config.yaml
model: "contrastive image-text model"
dataset: "flat shapes of many kinds, plain or patterned, on busy backdrops"
train_examples: 195000
image_size: 48
crop_scale_min: 1
horizontal_flip: false
translate: 0.12
color_jitter: 0.2
tokenizer: "word"
vocab_size: 45
loss: "sigmoid"
embed_dim: 128
encoder_arch: "regnet"
encoder_norm: "batchnorm"
encoder_activation: "relu"
encoder_channel_attention: "eca"
encoder_depths: [2, 2, 4, 2]
encoder_kernel_size: 3
encoder_stem: "deep"
encoder_widths: [48, 80, 144, 256]
text_encoder_causal: true
text_encoder_width: 256
text_encoder_layers: 10
text_encoder_norm: "layernorm"
text_encoder_norm_position: "pre"
text_encoder_activation: "quick_gelu"
text_encoder_mlp_ratio: 3
text_encoder_head_dim: 16
text_encoder_fused_qkv: false
text_encoder_bias: "all"
text_encoder_qk_norm: false
text_encoder_parallel_block: false
text_encoder_dropout: 0.05
text_encoder_inner_norm: true
text_encoder_drop_path: 0.15
text_encoder_positions: "learned"
init: "xavier_uniform"
residual_init: "none"
optimizer: "soap"
beta2: 0.99
lr: 0.0012
beta1: 0.95
shampoo_beta: 0.95
eps: 1e-08
precondition_frequency: 32
max_precond_dim: 1024
one_sided: false
adamw_lr_other_params: 0.0011
grad_clip: 0.5
steps: 6300
batch_size: 256
epochs: 8.3
lr_schedule: "cosine"
final_lr_fraction: 0
warmup_steps: 120
weight_decay: 0.4
adamw_weight_decay_other_params: 0
Rows from block 2 of the image encoder of a small contrastive image-text model, named by matrix and row number. Rows with one number belong to one channel. Each number is 128 + 24 x the weight over its row's rms, rounded and kept within 0 to 255. All counts start at 0. Numbers have three digits each.
Before each channel's rows are labels from the 100 images, of 14848, where the channel reaches its highest value: "responds to" is what is common among them. Only what is clearly more common there than usual is listed. The data: flat shapes of many kinds, plain or patterned, on busy backdrops. In brackets: how many of the 100, against the usual share in percent.
# convs1: grouped (10 groups) 3x3 conv, stride 2 (encoder.blocks.2.convs.1.weight, 80x8x3x3), inputs within the group 0-7, a 3x3 kernel for each
# convs2: expand pointwise conv (encoder.blocks.2.convs.2.weight, 80x80x1x1, transposed), outputs 0-79

responds to: red shape (90 vs 21.7); count: five (45 vs 18.1)
convs1.35:128134083137111126097149170113099128067126146154134160121127145157094132139114087099134122109139135156178110083141148112133170201162143136114117116109145112138141131134120113157144112105109159165153142127121139106130
convs2.35:133117088116104110122111141105098115142081118133142137144113073132134104136182149126148156131100151142093155105130163105141124157130158116125139142107142099122105087128163104130142140123146157144191108155116159119087161160083113093106123141

responds to: orange shape (48 vs 22.3); crescent (32 vs 13.8)
convs1.40:152123110143111109125141129108121145097155158114140123130130104165106105163139097109099132104140147112140138162172131180101106139119107122176114153140078145145097127135107134116113130126110190180117174111100141089117
convs2.40:126124105183133121167101154103086091111126121112122152142110097168125138122112189123145113115132129137152112130119142078128104142107109137111124133088171153146141109105158106122118116117139148200152115182156165131131116143113121151140112156

responds to: red shape (89 vs 21.7); its colour: red (30 vs 8.1)
convs1.19:156119145148076139171126160150135118121149106130104124118129141150077160144163180142144117103109115102123112153160140147115117120101123134136148112112156135130158111178146107118162108143160160134149154073138171126162
convs2.19:111132167126166093152128110099108138155135108136170109140120184118100129154157145143108139114117114116128159129098181122075120137098126168185102148138108123138119128111157112112095140154156147131112133140107111138126110134057139100097122136

responds to: blue shape (84 vs 22.4); count: five (42 vs 18.1); frame (35 vs 13.7)
convs1.59:115147134151142131148121085096109102128134086104124075099084104095128119148121120064110147101126170147098138178151111158139132135136167150122084104112092113126130114128103114131123125116093087109142124110135122125160
convs2.59:143100131134118095134088107126106139151149110142077179127134118140102148089102136129134106145115103151117120116106118092109110113115143179163092139139073145094143158137127049148139117140126094130154096154155107149117134130110124129096105122

responds to: orange shape (68 vs 22.3); count: five (39 vs 18.1)
convs1.45:147151134163162116121106128164146137143161117143131170111127130107113159137138143136175153145110161157175184116136158152121165136166151176149150157167141146153123142137123085172146113122136157105129131142107141127108
convs2.45:137120138110118164101080096128106115102109141123078119156138083121120151118119110124127101099133115109117100109131162102121073117137086131110127101119125157148131165162089127120150123108113142111137159125134144163134105130067080097164146163

responds to: orange shape (72 vs 22.3); its colour: orange (26 vs 8.6)
convs1.43:156089125121101140085095165139112084124163119140134106136101114104098126126106149071117129093103153144150169104138177120148125125148104118126140114127129087107170195137128151149113140116104143127123125084116113125140
convs2.43:163109138187144146101176135132095116144117134137133144150141069143141112152159094101119121158083109165108163128127144127127096131170141126123108156093145118157133128076122101144127133142169115130140122075137151127121122121100141103118127180

responds to: pink shape (70 vs 21.8); purple shape (46 vs 22.1)
convs1.37:120115134096138102092112146107099137092136124084094108141151169181129190192175151123131147103103119116101093125122142127158135146133128157118085135132107097125100150120133139108152146125113109113145126106094139111125
convs2.37:101150172114152141146150113129104179092175119107125130073114139114114138145124141106115127154125150117145116145151148125128142141126192121099137132167107096164138172169138103096125158128123087107085122117138180112141106138148119137096121138

responds to: teal shape (80 vs 22.3); count: five (42 vs 18.1)
convs1.66:124117137140149163125150135116114106111137130157147144148142134141150108143120089122173102144150120121128087082105156112111191123187192141114119116137111144107087102101119158124145144157142148122139140136097133123074
convs2.66:118112133131156117153144146134108127153095115133133130159174151174173146171145165156100108144130115117159118195119134169114148106160132148114102124127122118102091137138118132120108139113108101090102158116123082163131135085093162144125150110

responds to: orange shape (71 vs 22.3); ring (38 vs 14.1); frame (33 vs 13.7)
convs1.3:090114147114128162156148128162153130123147124102132163129120125141138126106155134141121127129125127122118123067131134094120172139185157153126082135124097142134126118116128093127104105117120100135141137150189165188181
convs2.3:134115160127133147149123156208120095128122134141122168103148136108121146111147179126100109146117124147124188151113072179136133120160109122148135139131120131104096132117152126087132117111119147112128097125179118164119089107155126139123101152

responds to: red shape (80 vs 21.7); its colour: red (47 vs 8.1)
convs1.14:108141133138124125138135140135126122130160148089127127117136140138132172125149160103132132129132179106159173209114108150120097141091102113135101110137126121141117101077101119105106102091115123115102129099102099088082
convs2.14:151120132119146123170118126111104111139130140098120166144134101145128163130129125109107100090115134144171087137138144101157118129130129097108148123125109136122101128099124066090049159166122122107104127124117130085116131102121151123197120105

responds to: red shape (93 vs 21.7); its colour: red (48 vs 8.1)
convs1.18:163159167166122153125128123127124148134121135122135137148176160116100145115097081148118120137111132114118148154134132159081129146154138173157131177100160148192176154134103112108141142156163128113122154141143148130127
convs2.18:152154161087123162147136145151118148126154064167105116119084147132139131102108139119165150135147113125113118096087156143146137124117167160139091145154088111107110125145116118136124098121092140100114124078114128118107067131102130166147125139

responds to: orange shape (66 vs 22.3); its colour: orange (27 vs 8.6)
convs1.1:169179184178115123104073082161179124130122124117099063139123089143129118139114112111120131116131136157157152156133142133142105103113085105094112149139160159144131137124131122136141118127116131141152125125130142115114
convs2.1:149136097121151112103109116169162078105141106103106090123110111134152152126141150119142110146141121154118108117104082128193136104088091122098197128117117127121141101100142123127129133123116102124119096153150167154151141080133128136144120167

responds to: teal shape (49 vs 22.3)
convs1.21:144091128119145178146156174135123114137114128112077093134092114095122113110140097152146148133133116141101160120107134111123120142148154093101164121104112133143075165181143149083121093118143098109127139108092145117133
convs2.21:154130104065161130127166113105121106105144172123158083104130109107114106097129121168124130164169132103133150102139134110128149113118155134088105130109108146120116108126162117138152128142172085141141106115166123178128154138165116087107101145

responds to: teal shape (85 vs 22.3); its colour: teal (49 vs 8.2)
convs1.79:158166121180118158189194171108143138143122129131107122127152121121139128100139128160161110179137158147160158120112149140126113113113134130114106091129120151129121130131124175160119174177130109122133109105118134108134
convs2.79:144129171136147117118111082145133126112093098133115155166140184153154171100147134169119123118150140116126149139162119122098124147205095137142118136137111105114165111114157118115114094119099115155080122137097111158140148132099149093140126128

responds to: teal shape (93 vs 22.3); count: five (42 vs 18.1)
convs1.64:092096126119106182153185183139145145138131137126142144128114120112098108119141167123127119121139104125109104127105128128121139132150140169177123174144117097110112109105118125095188138171162136105103114132085134117137
convs2.64:112131099147186114128108116123123096144170181136116137108156117156171102086143177154127118158147120123138146159157177107113141109103142146123143111080100149127127147120136157129126095113134164120113161159125177112156118115105166138118127141

responds to: yellow shape (54 vs 22.4); its colour: yellow (29 vs 8.7)
convs1.6:118128135067141123079103140124111098092117088101106126074118120128128097073107093119104112127158115148111091137113127127125112116152143127170107100135133126122105115121095158120158159174133108138159112112089131102108
convs2.6:145121153086129129122155102160114043121093132101077185105128121100102081125113096129121096095138109114141114136145119106121123107105107138111118113122100129126086113111124130134070138163104097123150122122148156098139121126138101132151119125

responds to: red shape (74 vs 21.7); ring (49 vs 14.1); frame (40 vs 13.7); its colour: red (33 vs 8.1)
convs1.25:118111140130127125127109129107164136122132139115105155136105103105088119119138139100142173156142194164183177150156127121142099090086063106131120125132127128134126143150142158158131151114118146154135128127090109089118
convs2.25:122127155126161142162119156170129125131119128145116163080134157123129132132181167114168149110136131096135165098102147096130112078141152127158112141119157131178094123126148085157120164179113115095114120154132082123128136164132141139120144128

responds to: orange shape (76 vs 22.3); ring (48 vs 14.1); count: five (44 vs 18.1); frame (34 vs 13.7)
convs1.7:167169181187068148142181142124115091116123122156123118137143136153120133105119134139155121135136138120114116156129126134123125121116132139139118111132097097086117095125103100134100104113101150147185145126178158148107
convs2.7:167111127066146100158151161132175134137123126133144093125124127122116121159142158105118117134130153117120180161148128097128159123159121145156094114120133117129095120102152105070095107120113122083129103097177097134152133091121114150159146116

responds to: blue shape (50 vs 22.4); teal shape (49 vs 22.3); frame (33 vs 13.7)
convs1.56:142137109139124115131132134116142126128131107095098129131115134116125120148128108134208179163127188154191177138104127113155164139142143107091088111127099105091115129106108134124104112106115113131119132128093143122094
convs2.56:151128105124169106122089125140133139161111144177143129150105102169122129100148096159144128133104146146135153183125138141132106124096155133162126108132145155092098170103110087152118093107127114091157132137110141091089104155121172144127105099

responds to: pink shape (67 vs 21.8); its colour: pink (30 vs 7.9)
convs1.42:151153160189146166152171148171129141126140125131126100151121128119104128120090126143120123118112126161145074125142109114158156095108101096126092118127094104077097140080100107136113106119101145091116112129135133134107
convs2.42:149149128124098166090114099134112175132154134131125158139142116127179148102143129105170122146125111122132112135103148166161101095124128150160118094157149103117140094141153174189164095120157132106090114131098145142154143139156136150135095136

responds to: blue shape (65 vs 22.4); teal shape (48 vs 22.3); count: five (38 vs 18.1)
convs1.75:128119135160165132143136101074103114101137146161159127162155163122126115102104093133169185147118153104097114126139135118154142119099108126107150161130142114122117152170153105101187124149140128125087119121099147102110
convs2.75:095106107114130134122101109120112164144123106127103126140122143143176139144112163127185109128154168142131128145140125081134105136166116163159121127138115112168162163099166113103110104126109109136090164121174154130155193105116119144103110124

responds to: blue shape (95 vs 22.4); count: five (46 vs 18.1)
convs1.74:115092130113115144128160137114109117100134127121089092120182145127141171137178152136142160120135166158117116163152122175123167160134131112133120149085142153165199124086144116140119123139126126128163140125111138110117
convs2.74:114061128099149117130120169126126140101124093123177095154170139119131145167138158114136091144155157146130155129126126116143129142116116133112119093131149116170178219153129131126140139162153150136113145135153157114134121123118100109125140129

responds to: count: five (39 vs 18.1); flower (37 vs 13.5)
convs1.8:101100122114119123138118116125155141131105117111113104101092075087165129099112128125107092134106081130091099159116113117084090113123118119111099095122146134144134161153134148127147112139138139183171172113172139149138
convs2.8:102134121091106196169158149113123138151118141122140125179131105114143140149165136156106106130134102147136102140151130090156157127128143141151115147198151152129085116115159161130124117142130185134161147168128126109110125148098154120147137139

responds to: blue shape (68 vs 22.4)
convs1.33:140126118128099116114126104163104135141132092163158110147103081159106069172192139149144131125128155103150183125099123106144087125149128145146173108135153138123141131116129111127138080106103104128140126134155139115147
convs2.33:088103103127117116140151105168090132143147129122144126091118129155135100107102158117153123150138137089144111131124134113157103159094124126129121122122198102100160133168088140092119147102093111167099161101140104136127158180109097114150124133

responds to: teal shape (95 vs 22.3); count: five (46 vs 18.1)
convs1.70:144168154154154152154097088146151148140133124093121091105132115141119105145091082140133100130125144142110140165177148159131123076105082117107081101125120118133146155157166146126134104118083127101100114124127118123118
convs2.70:153119124143157142113159110157120138136114137161119151139167131183175096126103161139119104161112132139140156159117132131177130182096115149116156132109129112135118148164156119113128112085115084106158096143123153122135092142088175154123149113

responds to: yellow shape (83 vs 22.4); count: five (44 vs 18.1)
convs1.48:159146162116153158130101114145156128170129189193190187130097151108161111114130106107134123103133120123119144134142145125136125137132144121112149125127174147157150108131167091142150134091094132148124134139118127131136
convs2.48:189136125132151154116121127098134141100107151120140115115083155148125112115161090144089117101134130113127107107126132141101084134115141113167153108115135161132165137135172139121126183119163094134139165153181150121132080133134132129142110180

responds to: blue shape (88 vs 22.4); gear (32 vs 13.9)
convs1.26:149141110128143157116136116082106136114144077137122127138086135149167115100163156131123128102143131168107102131101121115119125152126118120123124132116153165143119144181147127157151066123131125106125143093158179193148
convs2.26:093093148135114156153121130124130137149116128134183144152137076102097069120094104128153151141152113110121154123128159149102126068142131149178106116125147122135158161134115146126145119171099139105127128094120115136121127141087096181124146153

responds to: teal shape (80 vs 22.3); count: five (38 vs 18.1); circle (34 vs 13.8); its colour: teal (28 vs 8.2)
convs1.20:113099076119104121131174155121123120125126113121137148101130117094149131112136121133142150132107168118141171100150142114103106132108111129122131118086125136124113138126160150179186105160222144130140138124119100130106
convs2.20:159166150137154116098123098129171129106142097109130110121125128083154105154188154184129083104156123100156153096108126112116135120128139161136127095112078129087141100141135127134130154143142099126129113141118150136166117139177118140124110170

responds to: red shape (80 vs 21.7); its colour: red (50 vs 8.1)
convs1.9:116130117129117112126098124104128108116134104117121101134097129147116138141131156109099084121086101115135148172193168168210156101140094104124148148135176157149157130131135133142138106103119144140150121145135135110112
convs2.9:139138084094126104096142102149087078148077144118123110089130116107090129133108105108119106133133111127099108123133131111168137078121094140076175117155112097087130126137105092118107125162135154125167113112095144115130099120148135122120125158

responds to: blue shape (54 vs 22.4); its colour: blue (28 vs 8.6)
convs1.0:104122160120141166134130125131105121149111171129196188129122101124135112087104105139117102103157125117133099110119134119116128116117117188128079130127086094095110139155127139103103128115092133121120134149093131100086
convs2.0:171110171145119135094104185099106120127143086111099131119179125113163140172122128121144099105140141141118110124136167109112123116103132118135165105164165109103119124127153122170124114109109149085105094142095153149119120108136092144147156092